Rows from block 2 of the text decoder, named by matrix and row number. Rows with one number belong to one neuron. Each number is 128 + 32 x the weight over its row's rms, rounded and kept within 0 to 255. All counts start at 0. Numbers have three digits each. After the name is the row's rms in percent of the matrix's.
# fc1: MLP up (decoder.blocks.2.mlp.fc1.weight, 1152x384), inputs 96-191
# fc2: MLP down (decoder.blocks.2.mlp.fc2.weight, 384x1152, transposed), outputs 96-191
fc1.194 107:111154128124112129112133137141117138148124126133130111159123145117128163118100179097209170128137096100104118163118151110138110147124124120103098128176129107120081114117159147152105164116136097100183109115153070134154086100132090116050135160106110149133096098119101089147158148113068073082
fc2.194 096:130149098128137102155125096105159127184105127140148146139106123152106180153100145100182104124142043133080059165131159062136063138115118102142141108113137120126119117165126124116092164108124113044125132072207013110191113129107122106128068133139116135146106107109102113119159149127098089110
fc1.195 097:114118098084141158122122105175119091169199126109086061173096154118137116138145105159083138121118143043119144140146125160131127114194106120069071146107129121198128138124160150166157095140126085144206116168125161122153164078100114074077091138091154134172127067166123088165071162136121045115
fc2.195 074:067084092096096167151109125141123144176117127074147168091101099118144099109120114130130175162186139113101135117110136164084168102095150169066140175125155118123091132112160108123125073162142141167149182108142176109122139107095146161090096180122102120099184136139118088143129088135122133081
fc1.196 094:123156177104141155112151131111139149125137129127098149142098181172206166094097164068153203070143119082137131108119155134147159140149123116086102123143129126112122100167142132156179116097089157128170128150131170123163079098149133112085150146126109133130129076154154146159122112109098082166
fc2.196 090:138175156095151147133116130116168092140108134108109169154097144138165176100104171124184119108089124101125104196129182079109157138109125134116113166124111138103111121163209140120174199123084112129144163101193118122125120130132144135216092136100120092129170120205124165100082064057152110120
fc1.197 089:144113086160127110046143062149125133117098099112149141143136113144189168125085137082135144162060143133116116146114118139174113151143117114096047164180112148055092121117135150165184181135137083134135127133178140112089135129185176097074149156135082151154075127168126101129114116172045118119
fc2.197 080:125130081133130142094205143170110113099122063143135209151113091108059152164121136103202147189103111161127133134132123134133188109083101106103145123181109113081079138073190099168113123139139099137154118072137098110095142130117129149120125158071113170138141165186150096147167186111104117103
fc1.198 125:100118149156075120120176146108147088148128139168126106136137174153155155135133098137169146139123115139052174166115164112085116147107081150122111114123130106099105100077115143141097212123157176121143146116152103157139135127108019122092182115114101125110177157156109058152136180157136065139
fc2.198 117:114085123127110067131114126104104076191124149169148132113159079131129165134179143130148162143164146136075093127155118125115060141124124106129109125065123089115075119153125094090086197115123165054130131128186090113144138178134096130105106122162082098140137166122109068140157142153127120107
fc1.199 119:136098165121124172135163166096136077125111160168157095127109161130127134106173088141117115094092148096077180132149136122144124096172123108098142116073109075161119168096130136160134100127152094145148089138093118118107109102063111146072142170140185164178127107151097139154019172084133049107
fc2.199 119:158199109107157116156095138131108147077163139148088159130108146203173068197160109135074078154115105086152118159074189054163115119134179103110130142147143136111122099128164126127159180156158187121065138147138166125158144169138106151169140106076079092100145131130130126096143073092143136211
fc1.200 097:082157144124072143112123149063098114146180085132111108130092135194155137075126099104126132088099122119086230055096136125148183185154120072156129136160157175130140128100150129141135096151127161091190135133111175118140112165165102087069116151172089160142100105137156122170139088142159069162
fc2.200 105:153149211163085174126113143113119094123174128163103097133136159175146202106096092096170116090182167098127145136116077084098130106132087155178150177105147117163134105131076125126127164069070183055084195140144128154139156126151150107154144127156141135165115148082143178145104151111137070174
fc1.201 095:125135122132148137089174168102074151128085046116126128140128140188110131143116122130179137142110122137165149149190141185165159187105167092120087164209174126139094115179156123129150120098154122151127128068140094158142186114177101107130107137110132164090129126167143111171135129133153143118
fc2.201 093:077127104156090122158094093185097098163171138164123178126117151101129133089090091103103138119202161088074169095111087173078112065078124111133128106147118146096164159117127128124079113220090130113140096096143113144152145140168127088121164147114135110118159121079165108166171186169165121145
fc1.202 108:158186077161135100072125056091148137170121104100116120148126161169127122074092159049075164094167128078135183131090105108187135116120148099156094157214142190094121106157144186128135110154087150160135139139083153135156095097127128139082180113177099162151091034144098110130153101121156088074
fc2.202 115:125147138165165151183160114171121102159175147140136154188147095100094110108101172124157179146123176129129079113116136120061159160140101116130080147100081114166109190145162155123116118174144164115133130138158084088087119104128104119136087144169146087130133162083128119146189065023124143130
fc1.203 111:077130084100107148074134118198166146117131167139137134145107164121131201066101095086137157122083155079145121129174134120058175067145072119138118096113141166172133098156141098213139126105108103114194109113124096157122124041151096122074135109117162144147161093183134076153135106143153084107
fc2.203 114:164165132093116116154154116125153124148111143116103194146114132128114143141197190162088222107106121113128163114119121104195138145100125129147117191119090157067157160163167099091114185163171107103057111098118160149173131136162121116166078178151103168080101122097139146104121140148144116173
fc1.204 086:121135102083096156135141090147079145162142137156113112169127131109195128102197108145113135132060170125117130093155123130128097139115139157090099123142142080199118171157127154139140100099119111167126122155159135147089116113145148145125098192141136083143102086133081054134164139177137149117
fc2.204 101:116117104118128144121106114104155188137119161123125171124113118139136141154119135081132149137159182145132143167143136132097000157087143128120080122135113109114129131152120109142126098134122128134115130131139131128134124093141156146118137142191138003116134132148105125097154109164111138078
fc1.205 098:109095140152085118107170120115125106145121098174110123136119154112077182062118083098100128099134154100018202140121150140095117111080137134145154166128155125107151105136107093160091122152123186159151139125165088144129173106161088170079151187133160139096158173134112156157140088146117132149
fc2.205 099:142175151124106100117103122132131171151147136115142103110126151170107081139128158147124112179051080169207093090140101075164144142134143155151106113144091141123137186181138104121131159089110090106048170136100081150101121143146149103113119048140134114114114139100166112105119133094146138168
fc1.206 102:130118117136127110099176082140131140168078156068173133138113151089083152089129166115128163101132140062123118151144123184164160105103154107141100151130170130117098117139174144131079183144139142116128118077103112105133118074175131148072180170148141124168145124158112119110130144102138122094
fc2.206 109:103141175107113151138140142135129126168146129093088089124127103102212113042127100115076148155087137157126110092095118173100166148125117112095105114116151159148117158177139102155109136117156137150147167144182139164114147082109163150096082158122131108119137071104102051147147176133107109100
fc1.207 094:098149101137137134073096105120141128116108096050093101172157127134179113161109144169144150119135116146170116177172169110133109141152137185102121240200088127119060165164185130158143150105110139165112123131132126080134184140118122123068136131137142100152095118138094131128098097121071086112
fc2.207 079:109151091109100162180086123089117153087107157125115142144082123178130082093211103124163108162078142143160121142101122132118165183101159127148154083161132111124134137111111157108105148126169132130091167126073129122121117097127186145111111104118127108156181117135101100084148171164143109097
fc1.208 100:089129106157151131102207101164101102150198136111131130134136111130169095116140141127138192149094151133158146108052113127137139112146091114057040145166140142127084136108189193121175152175146112139139096167170159145095085143121101057101153163128103124145113091137114096157145102151122111150
fc2.208 102:162123114164135137168097149158104157075087135154166124083096117124111130151142164094113063121076134082081131146116108108147094087153086100152183162161152141127152099158089136154141124122111143091116136129088093087116121107102144145191132095095161141130159168123129142123067113102153102141
fc1.209 099:052102122154147134163152092109135139149122155123114170148114150125124152058114147110143104089089136094122129097099113130120136116195111147125108110129145112124154102103177155178114157158166164130116130154081095070119134109094128149055130178149167133144136119142087110097138145125113071094
fc2.209 108:119121145115141168137135072095061084119123138101100160093174182147143139064139110076088102123162107100110095135120124176187172053084154122165167117135142170144129086134154153101096141156029126110114091083164126162151145139161123138149134153125137114093094148113148160078129183128150163178
fc1.210 088:074127101093136126097162116125149112079147149093086115177108195153179112133106122147134156155135094156138134128123080107117141133135077109123107110159080162167137109183171111153190080080135077208172213157160152142120092128149135100085143133110106132106106108187101139137128145149126137171
fc2.210 089:125083129123116195148083123118081134102175123108107152081122111100061136172159096149133162193220162124130149124091084156119042117105171137122146130146125116153121164112112157121115114132159122114172112118136194120156147181113100095144122126098143149101060142122163135176099183172142126126
fc1.211 101:167152111112112132065118117094158171129139108073124056120110185160092125177144146088167101133156107129173138206188145160117144114122119129117111166097125151153052094134162104121156072094120121097182142112084152109117092090169073122105147075137178133128112092142149147118082090081174113075
fc2.211 096:169131121169175169180127147143060094135178129206088164144145141111111135116105073107063143068137198105101115052075079140135158150151097155094090099149110073126167134108158180149137136148150150126100083140166133145081152116132097148104126142096169159124169132126143084142152165117114093138
fc1.212 110:126135148144140139124140158134113153142095119160145128121098189100133103153097154135214159033130125136110149126198172170143141205086096173072118146184157102096072170128120111129094170092163119071177106096118138111161135109102110097064100168115157145169143098126095092167154137105137094098
fc2.212 114:088132099055066123159079090085177109115137133094111100120163180131144114118118147146090138141144104078094112212126119122085082166123081172147151150086116105184149135179115131116122109084095120086136196156185137128197098126143104126103111137147098108182114144131071099099121109086137114104
fc1.213 105:141171076157104095084162077135180130137045102131144127173110123162143179124075094064193131072125113144147147129162184084103158110151141105129141118213135135096095074154184151169110142099136138147153162117129072105120134102123155107086147122165131181114157166229116104114158126113101099107
fc2.213 100:166153107133090084141073074142097156152159157162130126127132051154149163086107123063132088166134162094088133127141151142161089157131087091134180103099210111159116099149082126145129157102089095062110178131152086110136081198136139073191105158110082129129093064126140087144152097153136136109
fc1.214 110:179148113071142129082176110096117172117135103119067129159132175201166128126089152120093127132111109098164079147117113116181129123171110146124123119078176121161122139174174123107154144121148166106136090136136091122156143140104063125086147167107183120118089084143044174113093070086142117150
fc2.214 111:155160120212148109115110082120156093160128176069153144159130101124113146116100135106144206135183108104106132089136146116094125201145148114152156108150086144153130133124092166148112147122072195197147094125065158069115184085103076155111167134147094091165152146144051099129129162128107117071
fc1.215 108:133113114163123165089175146152181095113183161139186059114135189157105116113140149142089146119125164144099135099073099084161108086172126137106081129161112144125104101058129161134110180142095125159117107177148155089085116119077101099072186099138129152158166097112142116128059112133130024130
fc2.215 112:155136111105107077138095087094156115161175132148064155136151120156163150115185123118126146113149130096071111203152161110147117143084145177118133120045122093104145152107108126150123099127143160080061168129161176132157113166175111156171115158118107109101121129138099100148159069108137161114
fc1.216 097:143089074140186146058138089162119173050127109081114107151078149109135131057178121121111117116086141081208170124127120155194128100179098162104094151149145192130123143133099082151176152149085128142127143141110194125081161142116135086117105156104184126147064127161127150170094101133063089113
fc2.216 085:168127084164204145111134179150116151078172143107145146117065068089116093137127125108120115126140188160189068148092113147118129076129140136125120105148140218142108147113102155090110158125146135145162114115151146108136162131075086128204167132128156102110053165123114145137116083167118156139
fc1.217 075:106103116115176129071184110113101119127142156119105113130112149081155142082088120126180146093080127106167108134138101177171167128153123156142086124122169143126110132121157131179141127137100083105118101088117147096097150123154110118065136144119174158146064088123127058122137106081091071097
fc2.217 046:127099110169192139110183117139112127147150166042170091124168119108112097138085137110171139190165201109167092096118136156135129130166147052099110083124117125167079111134136154107133186165142174162167110125159147130112175102075139127154175103181131091126165059170126044143159117085139101106
fc1.218 100:093141162083135120069144049163125156142139166089107123182130132111158178081137157096102160129093093087144159154197128163076136101115045115136127144131137161156105086193137059151128141085080115119204151145160110151176070019167133110058103152129182116149084047135101127140144134146104106091
fc2.218 093:106090149190165093113212154144095145112161093131186108066087173149160120125131135117167195155136170122129117067161137131122090204139135124066111119102097061134035165111102147174166125163122138133100097096150197099083135184117100092115145120108079118162165073140143092155124111110134101171
fc1.219 091:123132130166165158073155132156110104106138067128129135112132164115154154102150099116130198126103133154123168107172165151071171135121114134127098165199105145087117107105141140161147085136089100197179107112107135167106117139146161116050179146102117149181135157173129101132118162161060089137
fc2.219 065:156149116122120100098138121143114133072192088115152150161189129159086166098142104082127159161169148077119132169115164103128123099112182170174172181143137136130157131134133106086107076147077150108072077097119084152146138117142127121146144133140185133105164149102112137107095079059157136173
fc1.220 091:037148140124161188074187124148095126104125102109099116104123229131128109059140121120110125096141111122190142179123177143157198056127139101078134161121154143123127126120193121146206075132109096138133125162117109142107149108105166146048113138136187182093109087181081138132127142097137077117
fc2.220 075:173168085090106162161126106077188115134112105171180115115180134125140186141014061129096076112161158130075075145073105108112103086127155154142150084121078120147125084086136139183151108148150140124096176118157157132174088086095118170119151110137135137135158177139126086112118106096126114087
fc1.221 116:099070086146110148105154122082100081084132140101124203108087139199170132134123086095172125172106149091118115132140119148181112152147109102124122146109166095165098148111128128141203112149108123118135165089164172097087059181164138107143175132106088146175114147140142103147125093122106124148
fc2.221 129:069184141084141157110122133177106155133129122173084110106130138105104139099140149124085118101130144112095113118144090127109098088122118139168152136106108175139162166180125121115130033112122101106113102140111082126149155122131133134170076153116138109143106134121092196126118169161130114111
fc1.222 100:042125158116142168078122140117078087141140084123072068145132110105155115157187101172189172145163115156138134147135161159145101137107114165129155136101099094115077166099135121149164136141152128114160116089134115157106179157114079130098110099091168151111110107150138115157118180116124083071
fc2.222 097:125111109143157129142064090114158149158143194109150166126119111113112148149129159113132134171103167126159069122162141104109101115162149097120066096087101086164156097143079158164192175100127172153099122140091117047145119140094146144128145082122077092193139113149086144117137105097125094121
fc1.223 102:105127148167123159147165115127080170181121102119181106085094122094102208102086122108164164144177149142126161135147137181074165117110148092139124106177111048174102116155149121123136095097095130154154110127158103148096101043151149137088176124139167112083115136150078134131148161149112139072
fc2.223 080:163137146140167210186142158065158106098131115124126163114119192126097157132124105122112158138137129084112130147089134102157172129085129135155129119168079149151100095154216131114101150135108152178113067109158124145093117102192208158146123126119135109153179160135096156110123190147135135114
fc1.224 095:028126123090132164128126060082142095177130118092085143187108144160117129087115153130106130095111139103103135125107105170173150087146104085101092179117150139180168162175203171157156124159144125144186136167116095102114077142166119156058088189132167146095108115151127204119099153144150105166
fc2.224 087:142125179158130114161100111103075131098205161103104167094182113118160125155108205091106190113160154154126100137061048117145125094105103108137139118086119054153150128156137134098136096126157135091131194148171129151087112104162136103103155136125130100070090158125143181196166151148096179149
fc1.225 089:159144073125112087137130085094145155130173107105119065112158153174155111164097086112088161181139138131132146130048100086137048169137159107095127123146102110183113111116139148153194172115141130151118168142160149105117089133123092103086206105144138097132084114162135125119102093118080130153
fc2.225 092:145246119102138139132078085123199129100153170096128137125158080097090106173169180128117157069199162143133093128129187091122081135095128123109158149113112170131185179090133134120130122137093143147162143166083094107154172101059116108154137093144187105110066154103153184097081120140081123111
fc1.226 113:099140118109163178138146094080146109192072193087164145140097205139093119120074154129165134079149085155179164130185175112137189107135128086124141169168154167133111138173192208143128151102119136128147105097077077115152160096107115108102095152168196161105122062160091118070126151163177102085
fc2.226 129:129221160133105141125071113148141103157129138141134089109146116098149159120105132171158104098113085120168173126100108068061102081174133157148104139135106113088087161092199173112138103127156118120073147184087063140088116136115191132130114135105130130184170193135125213159081135138090101100
fc1.227 081:117133157135100138095132125101094095179209081144115108131140103154140150088117093109053123128146139077104191127070114167098104109151145123120107127102123100147125122095160161155151098173159171106159128184147134175118120125132083131051161130157174116126108094151147147130114136127091085117
fc2.227 068:151106132194071144123079149171129193039103132141124139140131097136147167135148112087203092164040124104086149093127138095144111066123125181186177133159145140099103052114116140114167137062115161138088175128149112123071031126158206114157108080106127141147102162091158132117132151183163120158
fc1.228 089:178104168132158142106105125148081160127121107131086096139139126142193102170161138124186125101116087123085140131128167199170106136104108148082146148148138120096116122095122129139097175096138169124169098121117121130126177123117139130112112160044139124161100133171118153213106153171042093122
fc2.228 089:074106093146123127153111124134181127106138140080134156106152134149130108115096171113102161145115109144103107137144114115096102113134079117131137149090152101178134151152154155125146119104065116155160114111152134136135053199146184105148126142150063120164109148114136154088161084109142190101
fc1.229 108:084065112147132116105194140185153124129109129109157171168080147091187143101054151153161118088093135167151121111142100143096143152175070131085071127180156113080136150117168123135138067133130048159135148102150106126131094155159152102129161185133110123153092152193123095173147097101104124125
fc2.229 117:194163137123097081138098095129134136142152158142119138080126085117121106185163156148073110136123124067110124133090169152131134093146148077115185139089108150081128139112093107104120133145140142050084127173108133081129083123133131216163157088130136132118107111051089149051120105086133160111
fc1.230 106:119144125132121139088144137149107180073106068115117120100133140195118089122179068149148142145102087090187169180131166093127146153148174203083111185141160139155145154141108134114213132083135117127118132098092171111174153147084108090083126157118126134175111065155092124142082093067111107140
fc2.230 097:177123136107096144093131189095130178074090116171136150121110122094159133157096109104168172098139149147148092157132131126128142139125083214123108160107126088084113132102104093081173132088165130086120161125112144119154122112096065129099146158118165124128171134096116144125080042064117121134
fc1.231 094:094156118067090126139141120075116118121138065088097132193154110099069156132124135141125168072136153090100156136087072127149119109096142116120148203128110123122118134163167135135120128150196143115147181164149135173127118103160059204092087172159184121086088158152103156135145127074143140098
fc2.231 101:159128111165136130113094128159107097117150142148131130087106114171131132102153149100161101139104124165176110135165131092119145145121141100144119101102172179137109162113098101128159097092059094077057117101117106123102143174136182066157091095110132133121124147081180109126109092116148147131
fc1.232 090:128121120090130172085210109193121130133152059109121117147108140112135167104138117127140183153115132140131100130162055137094124126153101168066075178138128124135084168154111097133191120077152115095135148152155122172194133122159126109097148148133133107130141148133143096148153123125112125099
fc2.232 079:182107100125120037125110092133173126134104153125149144129127120150137174112140132067137112087172122136129104199116112063211096109075139147154147110104162129092136081119112081111104193125086136111072151066147130142136122140142140107130149128141122132075089140155182108115094094109115156167
fc1.233 103:186113162121125149156177151162068089169173147187154133163092105098210167076168111132103166101090164128104181086135124142122118143132140087108039089146143080156092159132109165144162117096165099156129127153181154168141107116146130124118117174111125101142099099134149045178174163149089134120
fc2.233 098:122125078107121124147102122083133220148097138177165127096129081121083142133098139075147142086147181162116159143140107154077038189130103120098114102153148093120176108106075140130125093099162121138106127141102176092147112083094125150134160125142093055134133099109093093125146103121096097070
fc1.234 111:152143121101127099117142121092142174150138139084093131161113164158141128124113158096111126130085097153161101169139119115149143144162121146141145103110153071150112064115212170161137134059107124178149152153103120118097113084102101072129179136136147136138116037201164159102095074093151097085
fc2.234 122:126135159180185155118075120166099072082169116129109139120186092096074124139162117130183127173158140119156081137159134152093095114149183132126152089134112101148185155087095098124106094139085174110133075160122032150108192149153146123174097067082157073117150213126126172175118188153113143122
fc1.235 096:042138111142086146090113088085139119162141094129114086136135145150116119071115124120090136099137116091115194083108140145062175142164137141105126148140130181137120177107155108159102101145147116109198187151089165090162169124100137100034077168147102141193127101129145105157122100165101055105
fc2.235 096:136122139070093157138067092126104072144206180131127103134144137143162169112159108128124133110191211160147098120148063094111123078152109151141145121104107115147177167130077115138091102092083128083060142179179136150132126138137132117130109136158182125108127168057148128152115137098154095154
fc1.236 094:144126094182124125081162125139118119164134132157120136117142118153148143113080109135075173192115161083156177084081122114143127144127139105129092136154141136099090092119165144162178138147119097142140137156160202118133148183170177089086166134142073168158135112144159021166130100126102075163
fc2.236 089:143110133161123110095192076174148125166137158114130190197109107140179138116085218114116209167137152097117117094110130088107138104135142104120100146120113137090085150088147184165177115156108170133127196177163153091089042096102128135114143193142104084130148125161168150147112137085138062172
fc1.237 109:096133174124117199137112095114119134125102120115150130126187121124113195105109130122144146122055136086186093155132118164184170132120123134121129175192162141127109152173105123154140207093120114075074123124150091108159160111115136159124114148136160147161115165100118097125115139105096093125
fc2.237 120:099135100129151148160148142128162121108184137068105115143042094202096052172180064127113144156198119143125110159104067110111074123109146152117098167151121114149142155156141165107088110160114166153159101140163165131134165141137114081169120116127166116103114121138134147137117114127144128148
fc1.238 080:104114142092150142120195076110139174124110146064107142150106194138169167086096169117094193128084116109121161107111098184135148162146095099124122152160142180149111105167154122172172081117110132168163158127125140127090095068154115172080113192111134168139074090150098166159090151171109094114
fc2.238 057:082110150136148141137176086093101131123132098096086154119148099071150143112060156173112158155105182117115107043097083194133074098102141126142154132123129051163147143154112121173135157153174135164170145132099156171131196128100131167153130146120119058099113117135112120163147164179110126143
fc1.239 104:143119119097100146100140132073157109092097160041132140112063164159121128187107137146196129127146090155173130189184093083152140112143143167115118199137128102145097123150191134137188138048162139111147176126114156094138124117138080134090144107125154131116122132153154145145073062081134110111
fc2.239 099:137105064084139165133077104126160121146156103124100115151180104140102108142154117165033120125137171103114076135076084127125093093197140183088138118117079115145174148074161194137102082173114091131094137168147096106131137101088126133112106123098152114158125119162162155088115160133099105057
fc1.240 090:079158114123181148078125122128107143102140116106129078156112134104145130170105071107214122123121122105191109186186136159130194112093108201138123129145099145152115073132139110142139116098136121132173108058095156123156119103173112073099155128089101141165120080127153093150135137098119111124
fc2.240 092:103129110175122168131180162179110131117150105147119053100152161169116131143102069141119140104172187119145135091090085151162119163152138135090125085166118106142132072119125200100117189146108170138092145143183143122113175119111041109144146094147116091087161086134159108124162198126164116156
fc1.241 126:105085093116104148091176129086101124135131099161140137145112122125143181117103093092214159173169155111069149109120144118121107123149132136118079101144089066123096094061155159183149123145107139150199088132154101155091094128182133168125120128086113130092156097164101097168155159153099092072
fc2.241 128:146145129134088096125161163108123103111128127123151158126091104154095168139122110100218159140149106117041156122087184102141103098183094138132119126154113075158088119104173192119083174138088139139158048124199096105139110117107133145155104152114100124106145132096094130110133156129117090130
fc1.242 102:134146169128115124109132086119136134148158102101161087106147134142104152063185138104090175131104127071111167176109166127157123147102150102120115173073128127196166099169114110191211113157117151111114106115122110090088120063098079151076114146162190111104079069162058124113057169059122099130
fc2.242 096:131099105146079117120103130113176134143101160124127060136116166162141084186155109196099140132099117103135132162085140090219086100145189128128080110135112078095106101117142147152076155127135114156091133133149176121124167137168155158158164126148078168077168201152101133115096155185138122156
fc1.243 087:093067078140167097143155151123127149099053082099089133180111139103069156142037104122180131122054138112124134171154118154203165155117111126138092124126160120112125079120160136172121136151152097136150140085119116151148150130128113095088144168144106195131118125162127100122135146126113064146
fc2.243 088:070086107135179145150105126199100087160133169118141122116128117169074120135122143120143086161141169112159127144129119142156135093129117099100133131169165155131131071143105150105102216157097157065098116148147140124142211145127104131173081129129094124105112149134148095118177212136164174189
fc1.244 088:109147099155127173059163126139152103160126137114142123146130185114141176096062146135140147073132116120128154112139137157114194116105122111132117141171165157077092139088197125195126104120141066181159124120104121136125115106142199129039137147108121179164115093149158123140110108126113067118
fc2.244 080:073090112082181154094161156185145103159092130156142180156119171108141135132111115129126103183122090136106087169130127130104141126102126130130099171162085167130120083145131139179163159134159124148168127099170157129160171085090094125149151153098113164126157141147132091102096190090156141145
fc1.245 105:070104112139144188106198163128111128083135097097094091129158214123068196102078102129137135103133159106153118130155110177097169143143122131135104112120141167159108062149173163155171140076119131152131174084134135150137146069150093113085119125132157139147140100171165108151143135060140117084
fc2.245 103:146192138106124097112115064115116141156143185127124159153109148099167156103160115134097166098182207091147145103111121121142066133107150115137132129149080129084174199142154105138065141205121137143068093123144106148179189129141136128124144159199126086078128119128049069135119131102145103145
fc1.246 095:151150104138149182103123130155158174109146143112128143177091168147125185096089146110136149076127109102158126148169152128108198091167112146142103113183126114140139119126174131185137093086105121172162112124071096156110085091100132112085138137109140164147145075166107174131101131129118041089
fc2.246 083:149142107115085148067153143147186129119123126115127172164095137117114146108113113114168152179092095084112142211134200084092127089126127202134095146154069141118113133115162156149153118118129117168175132109178174125155159078075119149148156165096134159156163170193122125125047125117111076125
fc1.247 102:135094144123164135129197188147120125095165099163149121148071166067134148106186108133105187108118197132119148087125141180158153147144137100083095113153159114122138190119091124161126100127119105176143056119176064161056166097110105155111156181103207163105045165126100114180037178146081086147
fc2.247 093:207126103149090128098165206149081194101090105181112167132040075119078132164159077131157169133110146210135159096073133119124148123115153113139100079140145167051135133072096121106183107122167118178124096079090118139078121106100090112127139133138169145087157125116140129161080142158122086136
fc1.248 112:132115128145115112055114178123172105182113134142127118102040115136132153173128095151160142098196121145151176128165162074032141094137133145150141131111093154113084080100171139135141132091148158123148121098086130120146155098155079103081163096134150113138094084159117143124096123094148095093
fc2.248 124:164113109160143146142084148151069124119197127160139145104110056116096134088139138045138147123121204126101099101107087134174138077164101153100129072167184106172175146091110128149137152112121090096098112123122095106086145122108114102165096131094111112112143103157163071170188162162166118100
fc1.249 118:057111083119141146008149110157133112111138149060089105157102197088114135089090155154128116107119130106166141119116123106147109113172072173101121122166136177140122139151137100164128136117093102124144172139154160085118189102089087095075153146109186120117128073156115133149091124175135098110
fc2.249 125:096125107108168104025130151145142109146113122090177099162122157063118100150106150170161135089173112179156127167119152064154097070129152155106138123147101153072083162114154124148082163150114094140146105112136129090135146098062105097128166135076168134083098137186137197158078104144143127119
fc1.250 088:191118116099054102085158093128151116096099124093123116102132091124088153129131159120124173146030087111135130142190117166181180160115130131160124133098140153124062126142128112120149102052123107074124097112136138153113142088165087157093122130159161144176070140115092110129107148100094100107
fc2.250 078:108161125136140161159085156126181095112163121081140076113123131142097088217102109130135143100144152146157116137104134142129137141109157106108135132143117116112186112150169142124094098134157164160171098145079126070172122113135146145044157126143123149149116165129121140139065149147098091193
fc1.251 092:100153130134145136122127108111142137165156128132116140142152174115114174114076111079163138086093128133149116146146095194128163139084115114115109121140201138110134092096134147168118111092090096144092117092103129146136120115162137140145205139115119127143112150119163146083134119150116116106
fc2.251 109:130141109107118151138135146167122131138107121122098075145149104164185106138179074153080145176155134148114122064136089128136073153127157182142133147128045148119106144152123112106169148096153140182129169107163210142150132122099137140131093059133069128139141109118121067116118170161152090164
fc1.252 094:082150135071132195130080088154098129091146089112098122141150114153168107090124135142140109153123104113156130130173155151156159091160122132087122220111138089184080160196149143116190106106159137110162101169147144091152112157082191097082103192137152149166125122137084173120112129105111098124
fc2.252 107:175176127114067109120099170145135124149073183139132187109106102132147150131116158122060164074137087130118140125115146154085110227119086100154166136161114126102170103128163121130073165168110138195165151125114129150142175100145107159095165111151115113141134197138071120097093113120115177109
fc1.253 105:140104096137108157093164120166110088106172114132148113111139103177119132103111100065122107171127136087089139120101110087171104069174113184086125126143185165154047134080118184124134197095083129113144107130152145070186146112071133094073168119127120137186182094103162052132087083112129068115
fc2.253 103:143138127138103059133059094088171095121148168133147110138114129129126176128190184114171173081152141111087101145230164124169092152130134140148164131078093034122157148144061083139070146065117195057114117066128124093138119137131121138164149105183129123111120109091085093106150107111162122111
fc1.254 108:030127125127174203115143080097090121125108120159113125164184150088144162030129113097132127097092147119162103109109111187153146130105131126119077112136151107124142132112140109196174173156128124118124157151088112130146133116081191169089141135142152129121136152146116103129160162167065067095
fc2.254 124:083143085140100162135186123192065142095136082112098068112158163147124069084144103164117116120151168095111126086143120187128090119152136158107139149133112119171112133121129139128155101143137123164148172085167224149119166147092103142086098175126090132142126096129141116165179103124162129128
fc1.255 091:107131161092119160119125103172074095157249109114106081145135120124118131131147139132058179176177127084134180139119105133127097110141143120070056138111132093213140143153136139128165062107125143130175086180153138173154141127126104102084118156116149110097148122125112119173069134144145114128
fc2.255 068:098110129140133141144106119160128097146171128082114178105134112068086215138158156098129128123140137100157129131140153156113169102094116120127156150111143145099121076120157064167149103130102196115182149097136106131130155102123226172106160115120136166144102158155157138136087162147118092095
fc1.256 090:145110075175153126090163093151107136168123153124170131120098123114127142135088105114097176193175167098172172115092138113142123128141145079095058109160148108077070087120169129127169165157142122130153120154175162102150109177158169086074187137128084135142118130137110020155125091131083106147
fc2.256 084:123133096162117134130159072195137103155151135157124164197119102145124113080122181102124187153131152082155155117111143092116117120128140069143082151142109176079099144082119138138159155163089169128135140146137128103106078104087109111108150166166129080133128137144171127128139145056155046171
fc1.257 104:104103063096082115091184177133112126151104126122166168132062099128132202118097111097166163134129093149129142133158128163086166141131076071132098132147152136109081111126154068165151097146162082125164162114121164109131123104141097151111153121165078166127151134161124059121150093104109123134
fc2.257 109:125157152126157178166068111134108121105135134132149154102149165147111131150116086129083102158144095111086108106174121133131134154123118102124153205134130171181179142200073160101209117096105136100103104115101084116155110154108073119109082125127186126157088118085092129091097176145164125124
fc1.258 089:126136077121055149087135147155130126102172108083122107150061141158137127130123089142097160148159065114115180164151143114070142129183158115077130125167115115182129127129129098173134082083135123179197160155128162102161185101111057100065105102079141146121172101194125078191098131115119045140
fc2.258 064:148125085131068127142084105123099121123127073078147069082168112109067109174150100166198163145138213101175137074132143141129116128149193128106183165068105134157120146121158177100162124145118112163106105110100087118064121137090092098062134138168134150166064112127123134144089166090127110057
fc1.259 111:103130145054154205118108147186075107168168106146115118136121123147114119123140118137120179150140117130147162118189116131095148115157137127047086195112135110155090185173146127115147131085146148129152045175147114143172113140104155102086089125103154116135128136114137157126107118113158089150
fc2.259 119:150166166095140127095114099125138088141142170105108199144146087113127186072143217097076186102115146138120155121144134150142114144109113126120129144100126160110116153112160092169109188146067141139139136129133138138104165103106161204080144122154141130119102161127148127125109100158120127088
fc1.260 108:080093064147119075122138110092158150153085143121106137156067138153154167089136091049125146146101157084120137137122130095160094127104166179157154108182125121125141144180094133138084220154105156130108087103168144086118095086126085086100199103159119096187147079129133062093121092122186103155
fc2.260 115:085121162122136152129107163116120088138180157119164171116141060139116129158100172180084191160138124190156105153107118112062108181105152134131123134066161085167110168133165074129149107128084100144120170135172120143123094169165116135166133130140101080096077204090120156133134072121081197122
fc1.261 108:108178119138129151094149108115126094165154115111082102109138224137097129087127094114081102142168111096089162167089188140087131145143122080136113111170136171145180097130102065201142066145099075164146196144118133089135128103101140113083158104086167176119127071137129145145093154148108051098
fc2.261 110:142122126132136127075101130211152124193141139140149133109162110086145097138138155177045105122123088136159114140134178155134147134088144163112069141145099150059113114071206153123112130184158065168090179118135164144118141109141117141101090165081128170138102162148157093094136157116124188163
fc1.262 073:077115117114137183086190125134130171113118130096101074136104182140162124101104132140106115112110090091191173174115155128143136102162111168116104148192137127115072101110182161155170151126148138156154133147103148130117105115108106138024139169088165171148160084189108151131081154142102032105
fc2.262 044:078114118094094124097119107087169108139110103101169078101135131031085171109119121138123135140120193066109122187117102101150100088095145134169175125109075108124138131154138095176146187132151106134128171101134140120096103071107158144157117147127177094130144195173114131147038176094148127077